Weights of a small contrastive image-text model.
Model: 32.7M parameters, 32-pixel images, encoder activation quick_gelu, encoder width 384.
Rows from block 3 of the image encoder of a small contrastive image-text model, named by matrix and row number. Rows with one number within an expert belong to one neuron, the router's apart. Each number is 128 + 24 x the weight over its row's rms, rounded and kept within 0 to 255. All counts start at 0.
After each expert's rows are labels from the 100 images, of 14848, where the router gives the expert most weight on average: "responds to" is what is common among them. Only what is clearly more common there than usual is listed. The data: pictures of board games with random positions, seen at a slant. In brackets: how many of the 100.
# router: router (encoder.blocks.3.mlp.router.weight, 8x384), inputs 77-153
# up: expert up (encoder.blocks.3.mlp.up, 8x768x384), inputs 77-153
# down: expert down (encoder.blocks.3.mlp.down, 8x384x768, transposed), outputs 77-153

# expert 1
router.1 [138 112  81 114 126 136 154 180 127  99 104 121 143 123 131 119 106 147 167 118 102 112 130 138  90 165 133 119 113 148 129 188 137 124 138 165 141 115 118 140 115 136 127 116 118 148 130 139  91 124 145 170 124 124 150 124 114 115 135 121  57 153  83 115 153 147 116 119 149 113 116 141 167 132 137 141 106]
up.0 [ 92 148 147 113 133 113  95  75 119 121 147 138  99 110 139 181 138 127 114 136 127 175 122 102 164 114 163 114 137 133 118  98 141 113 148 100 114 174 131 137 163  99 109 115 117 105 128 127 121 111 114  94 117 119 133 137 130 142 120 162 148 121 146 135  69 157 172 149  95 122 126  91 113 145 135  87 134]
down.0 [ 92 117 131 113 187 128 126 121 110 166 163  92  96 135 106 126 149 118 156 124 108 126 114 156 102 112 187 125 116 124 119 171 148 119 155 115 167  94 152 138 115 106  77 159 128 154 137 107 142 159 115 111 108 175 139 107  88 104 143 152 132 144 153  68 102 165 182 108 116  82 138 132 137 130 135 112 108]
up.1 [113 118 134 138 132 138  97  90 149 142 124 136  99 141 108 164 103  85 134 146 136 139 134 117 139 122 157 104 154 117 125  77 140 115 143 123 107 115 154 124 120 101  99 116 160 111 134 163 121 132 127  95 107 114 125 110 141 109 127 109 177 101 151 156 148 119 102 141  98 143 142 133  96 142 140 112 147]
down.1 [125 139 122 143 105 177 124  82 116 132 143 134 129 138 135 119 107 140 121 158 191 103 131 143 177 102 184 149 173 146 138 101 123 121 114 127 111  96 150 156 133 162  71 113 123 134  68 135  84 134  99 116  98 136 144 155 117 153 136 117 147 160 108 162 149 124 135 155 142 116  85 116 133 134 114 112 108]
up.2 [ 98 128 145 118 148 113  97 102 124 151 126 139 136 141 130 146 109  92 135 129 148 136 145 112 164 127 176 123 141 105 123 101 106 136 134 105  87 104 121 109 145  98  92 118 134 128 106 138 130 122 117 103 124 139  92 130 143 143 125 138 167 116 134 115 125 135 124 104  87 125 112 112 116 132 121 101 146]
down.2 [149 132 144 122  86 118 178 163 148 120 104 124 155 179 108 116  87 117 127 136 179 140 157 114 129 102  60 139 134 112  98 138 118 115 111 149 122 160 131 157 140 126 171 161  99 130 130 132 167  86 115 139 141 112  87 142 153 100  83 146  78 152 120 114 111 106 122 106 156 123 117 130 202  82 111 137 112]
up.3 [105 144 154 125 148 119  48  97 118 140 147 122 121 112 126 155 123 123 152 109 118 131 131 118 160 122 157 112 118 107 121 104 127 125 150  93  96 150 145 146 142  65 110 123 162 110 125 163 161 137  95 121 119 124 139 127 128 122 111 155 170  89 124 149 110 132 131 104 101 165  98 122 109 149 121  96 130]
down.3 [ 94 135 114 156 147 138 159  72 119 149 129  60 119 155 120 142 148 129 169 117 129 105 144 109 150 118 187  95 133 159 107 140 134  95 133 136 115 107 157 144 118 125  58 146 127 136 130 159 134 142 110 143  81 138 134 104 114 121 113 126 148 160 164  78 105 156 161 101 135 114 126 137 143 141 137 120 112]
responds to: draughts (86)

# expert 0
router.0 [165 120 134 126 138 153 102 179 125  85  96 159 121  94 124 154 135 141 125 120 105 164 134 149  98 139 124 131 129 107 113 104  82 147 163  96 116 108  89 156 118 112 149  83 157 116 161 142 104 119 188  90 145  83 170 108 135 142 149 129 141  82 142 166 126 109 125 128 137 158 115 151  85 149 117 139 122]
up.0 [ 84 140 153 127 143  98 110 114 149 151 134 132 143 131 107 145 133 136 125 133  99 118 129 129 165 134 156 100  99 139 167 139 128 152 126 118 120 121 143 139 166  83  96 128 117 134 106 134 105  94 106 157 109 122 133  93 119 116  96 120 154 130 106 122 137 132 121 140 128 132 105 114 146 135 132  90 107]
down.0 [116  94 164 118 151  98 115 115 168 126 144 113 128 153 130 103 152 127 138 142 162 126 118 112 110 156 144  92  81 136 133 146 103 119 126 101 125 147 114 129 150 108 120  89  98 146 158 139 138 126 134  90 111  48 141 128 131 108 134 141 139 152 159  93 111 105 168 115  90 180 127 121 126 126 109 181 149]
up.1 [ 49 112 173 118 146 110 105 123 143 156 106 111 128 114 103 156 123 137 149 117 122 123 128 120 171 160 140 102  94 132 122 126 132 117 148 136 106 113 146 144 138 135  98 157 130 123 130 157 102 118  94 157 115 112 127 108 144  99  72 133 135 107 105 120 109 154 118 132 106 138 145 124 152 109 119 112 130]
down.1 [ 88 108 197 132 155  85 104 108 172 110 113 122 147 129 122 110 138 140 155 135 143 159 102 131  96 148 125 112  66 136 122 168 112 131 135 107 120 116 125 111 174  94 129 100  81 136 129 131 138 121 118 118 113  71 139 112 131 101 149 138 129 123 167  58 108 124 145  71 118 169 129 129 127 149 106 167 131]
up.2 [116 141 112 140 154 136 133 125  90 143 166  74 105 137 139 113 113 151 189 140 124 115 127 103 117 121 147 104 107 132 122 167 171 161 130 167 139 147 150 141 109 146 129 172  60 169 167 135 125 104 120 140 122 131 176 133 139 104 139 156  81 174  80  38  96 124 131 101 126 117 122 107 129 114 134 134 119]
down.2 [ 83  99 109 150 124 131 162 121 132 122 107 139 145 118  92  98 137 109 158 116 116  74 106 122 162 127 133  95 125 126 142 164 127 152  99 134 132 152 158 159 125 108  97 147 117 123 113 127  95 106 158 147 121 105 162  59  80 157 108 136 118 154  81 137 109 146 115 131 176 118 149 142 145 110 120  86 125]
up.3 [ 85 136 134 162 161 134  89 100 128 127 127 122 113  97  91 140 100 129 164 138 112  72 135 110 171 128 146  95 111 151 139 126 111 134 111 135 118 140 120 140 120  86  94 108 144 111 138 153 113  93 158 191 122 122 139  95 121 113 138 140 165 138 132 113 138 133 105  72 109 127 120 129 115 111 121 115 109]
down.3 [ 73  96 148 154 147 123 117 127 123 106 139 126 113 126 157  78 139 115 134 159 119 112 120 115  67 123 148 132  88 151 159 169 103 102 116 118 163 150 138 116 125  89 116 103 115 138 131 118 148  97 170 168 130 114 139  76 121 113 110 119 115 153 158  94 105 153 163  90 103 155 141 178 130 172 137 127 113]
responds to: stones on a line grid (100); nearly full (62)

# expert 4
router.4 [156 152 131 131 139 128 104 137 120 157 148 144 119  94 128 143 120 118  95  52 110 165 151 144 109 128 130 127 135 137 108  81 124 166 126 152 133 128 127 118 100 122 115 115 177 105 126 126 112 170 131 127 154  90 123 125 128 129 137  95 144  50 131 166 138 133 114 136 154 161 108 135 103 140 112 129 145]
up.0 [107  94 115 132 163 117 116  96 195 141 127 160 151 111 120 125 117  98 127 125  74 118 132 139 159 109 136  95 111 147 122 100 113 158 145 109 133 105 128 121 136  70 126 128 113 130 125  93  83 106 123 168  87 158 120 127 147 136  97 138 149 128 138 118 113 134 146  94 138 127 165 145 160 122 148 100 151]
down.0 [138  88 128 166 133 107 150 104 143 125 111 142 134 147 158  69 155 108 124 150 161  95 142 142 141 152 139 130  79 118 170 127 135 147 105 134 141 182 108 135 119  97 166 108 122 130 122 113 149 166 122 128  80  82 153 135 148 125 130 101 141 161 139  87 111 146 129  93 129 146 145 127 157 166 129 150 137]
up.1 [ 91  84 109 153 156 130 121 102 176 114 140 125 128 138 137 133 143 116 164 109 112 103 133 124 161 127 145  82  72 159 120 132 113 133 147 127 112 122 132 132 112  87 118 132  84 153 158 126  99  95 145 170  90 149 145 120 160 104 103 159 132 139 127  88 111 161 128 100 136 134 111 128 149 141 149 112 143]
down.1 [122 153 133 135 150 130 145 103 151 124 128 120 108 135 162  61 152 127 157 152 149  96  86 138 106 147 144 131 116 128 149 132 140 135 101 171 139 143 126 147  95 122 131 142 154 164 149 115 124 127 130 118  97  92 118 142 130 112 145 123 102 180  75 114 152 143 135 112 163 182 139 106 126 162 115 143 163]
up.2 [129  94  94 153 188 113  92 141 138 100 146 123 105 116 146 120 136 101 128 122  95 132 109 135 124 139 137 108 125 123 125 151 126 137 142 106 112 113 139 149 135  91 116 114 106 150 120 151  97  93 151 135 117 112 134 132 145  88 121 174 120 155 119 106  92 181 144 133 125 151 124  76 137  90 133 104 111]
down.2 [123 117 171 129 134 119 124 125 102 123 145 112 129 129 154  89 159 115 143 167 174 141 132 136 150 153 125 158 123 138 148 129 163 105  87 120 165 177 120  98 116 124 166 154 147  96 173  78 113 159  92 127 123 159 113 111 112 110  98 101 139 120 152 106 129 148 145 138 120 117 106 149 124 142 132 159 148]
up.3 [105  99 105 170 145 138 155  76 174 124 124 143 123 142 126 121 135 123 138 155  94 113 126 134 131 118 120 114  68 143 120 142  93 140 124 136 127 130 136 126 122  91 123 157  73 124 161  92 100 132 132 150  99 147 109 125 192  85 129 158 145 183 121 132 134 104 102 116 167 103 125 129 147 150 159 109 140]
down.3 [116 110 120 182 153 117 165 108 134 152 147 147 113 138 143  60 133  98 156 131 136  92 105 129 140 105 127 137 116 127 146 130 116 121 136 143 170 164 138 125 111 133 149 150 124 135 155 116 114 154 150 119  60 150  98 108 142 119 144 140 160 181 103 116 155 131 154  86 176 121 157 127 155 141 127 154 133]
responds to: draughts (100); nearly empty (99); more pieces: equal (32)

# expert 5
router.5 [ 92 127 142 127 136 135 121 112 156 134 143 136 158  94 132 117 143 147  92 117 108 167 121  86  94 129 143 103  83 115 121 108 102 116 127 137 112 136 113 104 144 142 132 122 167  98 126 143 121 188 113 102 129  68 145 120 143 163 122  96 134  71 161 154 150  90 106 124  98 160 156 104  90 141 142 180 168]
up.0 [141  79 115 154 147 104 106 126 137 111 121 110 133 128 155 142 105 113 137 115  96 103 148 131 140 124 146  88 140 122 136 115 113 129 133  78 133 109 127 137 139  92 123 115  96 143 117 134 113 111 130 138 115 178 124 115 153 111  93 178 134 126 117 136 117 142 115 137 146 119 143 116 131 132 145  88 115]
down.0 [111 119 118 151 177 131 146 117 146 127 129 120  96 173 122 110 138 121 144 156 166 123 130 129  85 142 125 112 127 159  91 155 148  92 139 131 156 114 147 119 145 128 100 144  80 146 131 104 145 175 180 105 102 119 111 152 114 103 130 164 108 183 188  80 124 125 192 120 117 128 100 131 138 156 156 123 130]
up.1 [156  88 115 150 139 107  96 151 112 104 130 115 127 146 136 147 110 129 135  93 102  76 129 112 140 134 133  94 135 145 125 139  93 106 128  98 121  96 138 133 141  82 125 110 118 122 139 126 133  92 131 168  96 170 142 117 128 115  90 146 124 139 139 143 105 133 118 119 126 127 134 135 113 150 150  82 115]
down.1 [104 122 156 147 154 182 133 116 105 163 130 107 108 163 114 118 156 138 145 145 136  94 133 103  70 156 137 113 152 144  92 171 119 112 125 149 144 135 155 142 113 160 112 111  76 156 129 151 138 143 172  98 130 141 131 158 130 110 111 177  92 149 152  88 111 128 200 123 127 143 121 147 121 141 147 115 108]
up.2 [161  99 118 141 140 156 116 107 137 107 132 144 133 103 147 135 124 113 126 114  92  92 139 133 151 113 112 117 146 135 126 108 101 158 124 106 137 101 153 141 138  62 125 104 124 102 181 103 109 119 156 147  85 190 138 120 152 116 116 159 151 141 155 172  94 121 133 107 143 121 159 142 121 112 136  89 147]
down.2 [104  99 118 153 183 130 132  96 120 142 127 112 117 146 126 117 159 109 162 147 120 104 126 148  99 148 132  99 118 147 100 144 104  84 129 136 161 166  94 114 124 137 116 124  76 154 141 103  88 152 131  87 102 116 127 164 121  89 135 124 127 183 157 116 133 108 187 113  97 127 108 111 121 163 135 148 127]
up.3 [154 174 114 144 143 127  88 172 132  92 138 151 108 107 170 159 112 115 109 115 114 135 134 145 173 115 117 127 116 151 123 125 111 150 142  95 125 104 126 135 130  78 135  81 134 125 104 115  72 121 157 132 131 135 166 132 136 107 113 142 106 125 158 135 109 126 138 119 129 120 163 126 128 159 153  97 108]
down.3 [122  93 137 166 118 110 136 112 133 124 135 155 122 129 121 174 177 127 160 145 109 161 104 116 178 128 136 121  88 130 111 130 139 125 142 111 114 158 102  88 135  71 148 125 102 110 133  95 115 146 128 112  97 134 136  94 114 109 104 149 138 110 166 160 104 132 178 111  91 133 164 104 105 177 143 122 151]
responds to: discs on a green board (100); nearly empty (77)

# expert 3
router.3 [106 127 100 188 151 111 136  81 143 137 102 122 111 155 115 146 115 104 120  83 114 149  91 137 123 113 147 135 131 126 121 121  86 157 167 160 146 128 134 100 119 120 105 113  93 114 125  98 119 115 137 141  81 142 110 150 184 128 161 114 195 126 135 103 135 110 125 119 113 150 111 154 115 125 137 124 134]
up.0 [110 122 127 134 132 118  85 159 149  88 140 122 114  98 118 147 137 133 137 141 105 105 150 132 117 146 125  81 121 131 135 116 146 132 103 112 106 147 105 147 139  72 141 142 141 170 131 120 120 133 134 126 138 123  95 109 137 109 114 177 112  95 129 141  83 124 130 127 141 173 154 121 155 145 139 103 142]
down.0 [157 141  77 119 171 150 138 109 157 140 112 111 132 180 113 131 120 151  97 124  92 128 116 138  69 126 175 158 175 106 114 169 117 127 134  94 143  87 159 129 119 179 110 131 152 143 130 124 157 140 155 102 145 109 109 148 117 152 160 158 125 170 121  76 116  97  94 121 147 146  98 158 147  96 137  83 116]
up.1 [117 146 142 100 119 145  98 153 143 102 139 142 123  97 112 159 139 148 147 137  93 115 138 152 146 140 135  96 109 131 116 120 133 103  96  94 114 146 128 122 120  87 144 151 121 140 144 144 103 139 151 139 109  98 105 101 110 122 108 154 126 125 131 171  88 107 142 112 164 124 145 113 130 150 145  95 129]
down.1 [126 117 106 141 164 117 121 125 100 142 121 106 103 170 124 123 170 127 116  94 157  94  96 151  96 113 147 105 121 141 105 196 137 146 143 128 106  96 148 134 134 135 106 116  98 109 159 132 136 148 117 161  86 146 158 147 121 103 165 123 112 152 152  28 110 105  72 114 123 157 140 145 114 130 151 121  83]
up.2 [107 143 143 128 125 130  99 155 138 106 139  98 130 103 140 121 142 129 164 121 123  97 162 103 142 118 134 107 141 122 140 155 130 138 113  83  97 151 146 132 118 105 109 156 146 200 129 173 134 113 165 130 128 104 173 103 129 111  98 163 104 107 133  94  86 167 128 102 147 105 123 119 142 140 119 137 137]
down.2 [137  94  86 197 128 106 134 111 155 151  91 139 130 150 107 121  91 100 157 131 119 128  82 145 106 102 126 162 100 105 112 143  88 145 143 122 133 127 105 141 142 149 141 107 123 129 156  80 122 122 130 154 115 144 148 151 154 126 174 105 159 131  99 119 156 142 117 103 142 116 112 166 124 146 135 137 115]
up.3 [ 89 107 128 135 120 140  99 182 135 107 173  98 122 111 119 152 115 167 170 130  98  96  98 117 166 129 144  88  83 126 142 158 129 120 119  98 121 121 117 133 120  77 121 126 125 154 111 114 100 117 115 144 127  88 130  86  81 118 100 208 115 121 107  99  86 143 128  97 126 143 133 106 150 141 159 118 110]
down.3 [147 147 118 142 178 146 149 113 153 160 132 140 127 142  94 107 136 109 136  81 111 116  93 117  90 123 114 119  78 111  80 155 120 154 169 149 174 137 143 137  95 109 113 142 137 116 143 106 163 147 127 131 136 104 133 115 102 139 130 147 124 122 145  93 126 175 148 117 123 119 152 150  84 132  86 147 127]
responds to: noughts and crosses (100); nearly empty (100); first side has more (95)

# expert 2
router.2 [134 142 129 128 158 123 113 114  81 134 167 120 119 122 132 117 144 119 115 148 133 130 123 156 125 111 146 136 136 144  81 105 149 125 135 160 158 131 154 139 144 129 110 150 113  86 124 108  86 101  98 100 142 166  85 165 145 119 145 100 178 149 155  90 118 111 143 133 111 101 142 126  86 122 144  77 105]
up.0 [ 83 123 104 133 113 145 130 138 144 108 135 111 131 147 159 131 137 124 161 117 133 115 121  77 168 107 136  93 104 146 142 123  93 142 120 144  65 128 140 146 119  83 127 141 145 165 149 124 142 144 144 138 113 114 167 106 108 127  75 164 132 104 144 112 100 154 128 103 136 168 116 105 126 134 138 133 133]
down.0 [139 122 111 110 179 105 108 130  86 179 164 157 105 151 132 135 125 145 140 105 136 161 159 159 111 129 101 163 114 157  95 150 150 109 143 130 164 106 138 112 102 118 167 153 150 106 128 111 127 129 125  84 123 169 135 139 104 120 126 109 166 132 149 115 153 127 149 106 121 122 122 165  96 159 121 135 137]
up.1 [130 107 100 179 140 133 131 108 166 125 127 118 119 130  91 158 109 102 168 128  94  85 130  99 158 125 147  80 137 164 126 171 114 147 132 134 103 134 144 156 130 103  91 120 109 179 121 130 125 108 161 174  97 113 164  95 165 142 113 179 121 138 109  93 104 131 113 109 141 144 139 122 145 152 171 104 141]
down.1 [151 108 120 131  95 157 128 151  96 148 113 168 109 154 141 104 143 142 143 137 148  99  87 117  97 115 129 150 186  85 150 169 124 135 132 129 158 118 139 126  95 176 129 131 158 175 125  85 115 106 146 128 120 138 125 141  88 140 129 173 127 149 112 112 138 126 118 167 139 100 107  92 131 115 148 104 108]
up.2 [200 121 129 134 103 112 130 157 166  47 106 147 140  98 116 156 123 127 102 115 105 118 131 121 164 144 152  99 113 140 154 140  95 137 127 153 111  96  89 139 159  61 125 123 167 149  93 109 133 121 178 149 114 100  94  94 151 144 111 140 132  92 133 114  89 184 127 106 139 147 189 137 131 169 176 136 123]
down.2 [148 101 143 164 123 131 148 171 135 119 101 118 131 147 131 115 129 125 141 116 147 124 104 112 120 145  90 141 106 125 109 151 109 139 151 119 133 136 153 166 135 138 164 107 115  84 137 111  95 139 111 174 127 103 143 117 143  94 143 125 116 136  89 128 132 111 119 124 160 135 131 165 146 114  88 140 117]
up.3 [131 118 141 134 118 144 136 127 143 102  85 101 128 115 112 131 124 102 131 111  98 102 112 111 161 113 161  97 120 131 156 118  97 124 133 145 106 144 122 166 141  95  93 107 125 134  98 119 151  98 133 183 111  95 116 113 154 121 113 144 153 115 156 128 114  98  97 108 155 177 132  96 146 123  97 147 122]
down.3 [ 96 129 119  89 148 125 124 123 146 134 178 166 104 148 122 126 141 169  64 132 156 164 104 141  92  97 113 162 123  82 134  99 144 149 136 140 139  56 121 174 104 161 105 142 176 125 126 177 171 127 123 125 120 132 138 132 132 151 189  97 120 116 126 136 183 153  89 150 133 111  88 139 143  91 123 175 119]
responds to: noughts and crosses (100); nearly full (100); first side has more (100)

# expert 7
router.7 [151 121 123 116  90 128 140  55 133 149 130 147 118 168 110 132 144 134 102 170 147  91 104 167 130 125 103 147 142 104 151 116 148  95 101  90 102 143 138 112 141 164 132 127 129 147  98 143 156 126 137 121 136 150 114 118 138 127 107 120 135 119 116 121 112 126 158 136 118  90 167 129 127 158 106 132 126]
up.0 [144  94 128 157 168 100 130 144 140 125 117 116 151 144  62 125 174 120 171 132 118 128 152 174 127 126 122 115 111 141 126 135 117 121 123 121 143 144 129 140 148 112 133 146  86 146 134 103 108 126 116 133 108 123  90 136 135  87 147 129 109 165 101 167 148  53  66 123 157 146  89 129 169 140 121 115 119]
down.0 [131 119 119 162 159 111  99 113 162 158 125 134 143 156 132 143 147  95 109  70 109 132  94 114 101 124 182 106 147 140 128 142  75 142 167 154 103 144 125 149  97 149  82 106 102 111 148 105  99 117 111 173  64 111 164 115 134 140 162 117 146 138 113 135 138 128  87  88 159 173 100 127 128 176  90 131 131]
up.1 [113  99 116 184 129 105 119 147 177  58 113 115 119 109 101 153 130  98 119 111  64 116 126 105 163 118 150  72  92 132 125 136  91 135 119 140 101 114 105 160 107  51 106 126 118 133 129 124  96 130 109 141  99  88 155 123 171 113 144 132 137 120 113 102 122 145 107 114 137 202 120 118 136 126 142 128 106]
down.1 [123 105 131 145 145 115 150 114 130 130  92  88 142 152 119 120 144 155 151 101 129 143 158 126  93 141 136  97  86 140  81 171 131  92 124 121 133 123 139 126 158 151  99 128 130 153 132 120 192 122 144  85 118 162  99 106 149  84 127 125 117 147 207  93  92 156 157 106 110 111 120 129 119 142 146 124 129]
up.2 [123 123 105 135 143 120 142 131 129 117 122  97 128 128  90 137 109 110 152 124 101  94 157 134 151 124 133 106 121 134 131 123 138 159 127 129 148 115 118 136 118 118 132 167  64 189 177 134 117 138 133 124  81 125 121 143 158 118 136 168 119 147 115 118 145 114 128 119 121 172  76 115 172 140 127  75 127]
down.2 [157  99 121 144 153 116 143 106 142 149 118 117 113 169 119 126 129 142 146 127 136 136 116 144 124 147 145 108  93 120 137 160 114 134 135 128 122 143  85  90 125 117 101 129  75 172 140 125 157 114 119 119  77 140 130 153 170 101 158 114 102 138 177  88 133 136 168 115  84 120 127 120 123 145 149 147 146]
up.3 [ 96 106 110 141 126 138 144 117 164 131 148 129 145 137  33 121 128 100 138 179 106  90 137 144 165 114 127 109 105 122  96 142 146 119  79 135 132 131 107 142  83  98 142 189 121 148 131 126 128 134 115 135 125 139 117 115 144 106 122 174  87 173 107 125 118 149 131 115 136 141 123  94 153 146 150 115 131]
down.3 [132 107 121 148 155 122 142 135 143 136 137  71  89 131 141 133 111 159 158 125 148 122 145 113 127 151 132 107  98 148 135 168 105 128 126 118 107 128 122 111 133 125  96 138  74 177 150 118 137  86 122 138 100 131 152 125 148  81 126 157  79 137 140 102 111 147 163  89 116 120 115 132 152 140 137 126 124]
responds to: discs in an upright rack (100)

# expert 6
router.6 [ 89 136 162 104 126 131 146 125 118 147 166 123 135 125 131  98 149 126 132 155 151 109 167  85 200 129 114 122 146 123 168 126 144 133  83  86 109 114 128 131 120 103 130 150 114 174 140 118 139 146 119 137 131 134 110 122  97 120  98 153 138 138 143 146 117 170 125 113 127 130 128 128 151 115 150 117 142]
up.0 [154 100 103 164 131 102  66 112 147 117  78  88 106 150 151 146  99 114 143 102 116 137 127  99 132 144 141 131  96 145 105 109 110 140 144 147 113 135 124 141 136 134 148  79 108 133 139 143  86  84 135 180  92 137 153 167 191 121 152 129 126 125 132 126 148 154 104  99 118 133 124 154 135 139 137 149  99]
down.0 [142 113 125 135 116 142 150 102 132  90 124 198 153 125  80 130 165 132 149 149 109 135  98 161 127 123 152  82 133 123 133 177 125 146 138 119 140 127  77  85  98  83 125 121 134 180 150  96 159 158 164 130 110  91 165 119 136 143 116 118 114 101 131 119 113 136 114 112 114 150 171  86 110 144 135 143 174]
up.1 [127 132 140 139 140 156 133 143 155 112 147 163 166 107  99 124 123 157 145 137 128 124 117  82 137 105 127 116 149 118 140 182 104 123 126  76  86 119 124 109 102 126 122 130 102 155 135 134 137 134 147 113  47 100 181 136 119 141 169 132 103 153 106 133  93  88  99 113 138 111 104 150 149 129 130 109 134]
down.1 [151 109 126 120 180 111 125 151 111 112 123 120 116 142 131 113 138 144 131 109 144 142 134 150  65 144 120 139 111 137 106 150 100 139 155 101 184 103 138  89 129 140 159  98 130 144 131 137 135 189 130 139 157 129 123 173 141  87 148 112 123 132 159  94 143 119 114 132 110  79 124 135  99 111 140 157 122]
up.2 [160 127 103 139 130 124 106 160 158 105 109 137 121 132 126 132 131 117 121 107  90 135 142 175 127 123 134 116  82 119  83 151  92 137 149 142 122 128 126 150 111 107 148  87 107  86 121 126 101 143 131 149 128 100 131 111 150 128 146 125 151 102 159 157 132 144  92 126 163 167 114 153 107 176 106 106 101]
down.2 [139 141 114 136 144 146 158 143 136  58 132  79  90 161 119 133 142 166 133 138 116 147 133 129  84 125 154  89 114 120  86 151 103 127 129 140 136 108 132 107 137 160 139 128  88 158 147 183 144 143 131 127 143 103 168 146 127 139 104 128 105 138 175  50 117 159 134 129 119  98 138 152 133 109 144 147 114]
up.3 [160 118 113 133 133 129  86 149 149  95  96 137 128 132 130 158 134 123 127 124  93 123 148 167  92  97 133 126 135 142 109 136  94 128 139 111  92 129 115 122  85 132 136  99 135 128 128 118 114 139 143 101 121  88 114 179 171 129 136 144 147 120 118 151 137  92 116 150 148 131 102  96 143 144  89 112 133]
down.3 [139 120 136 122 167  88  79 143 107 113 108 150 141 147 127 148 127 145  83 121 133 181 135 132  82 133 127 134 153 142 153 159  98 160 135 100 130 137 137 115 143 125 143  95 169 152 157 151 156 141 166 128 134 121 130 159 150 100 140 130 111 102 168 116 142  97  94 105  91 132 146 107 100 137 144 125 150]
responds to: digit grid (100)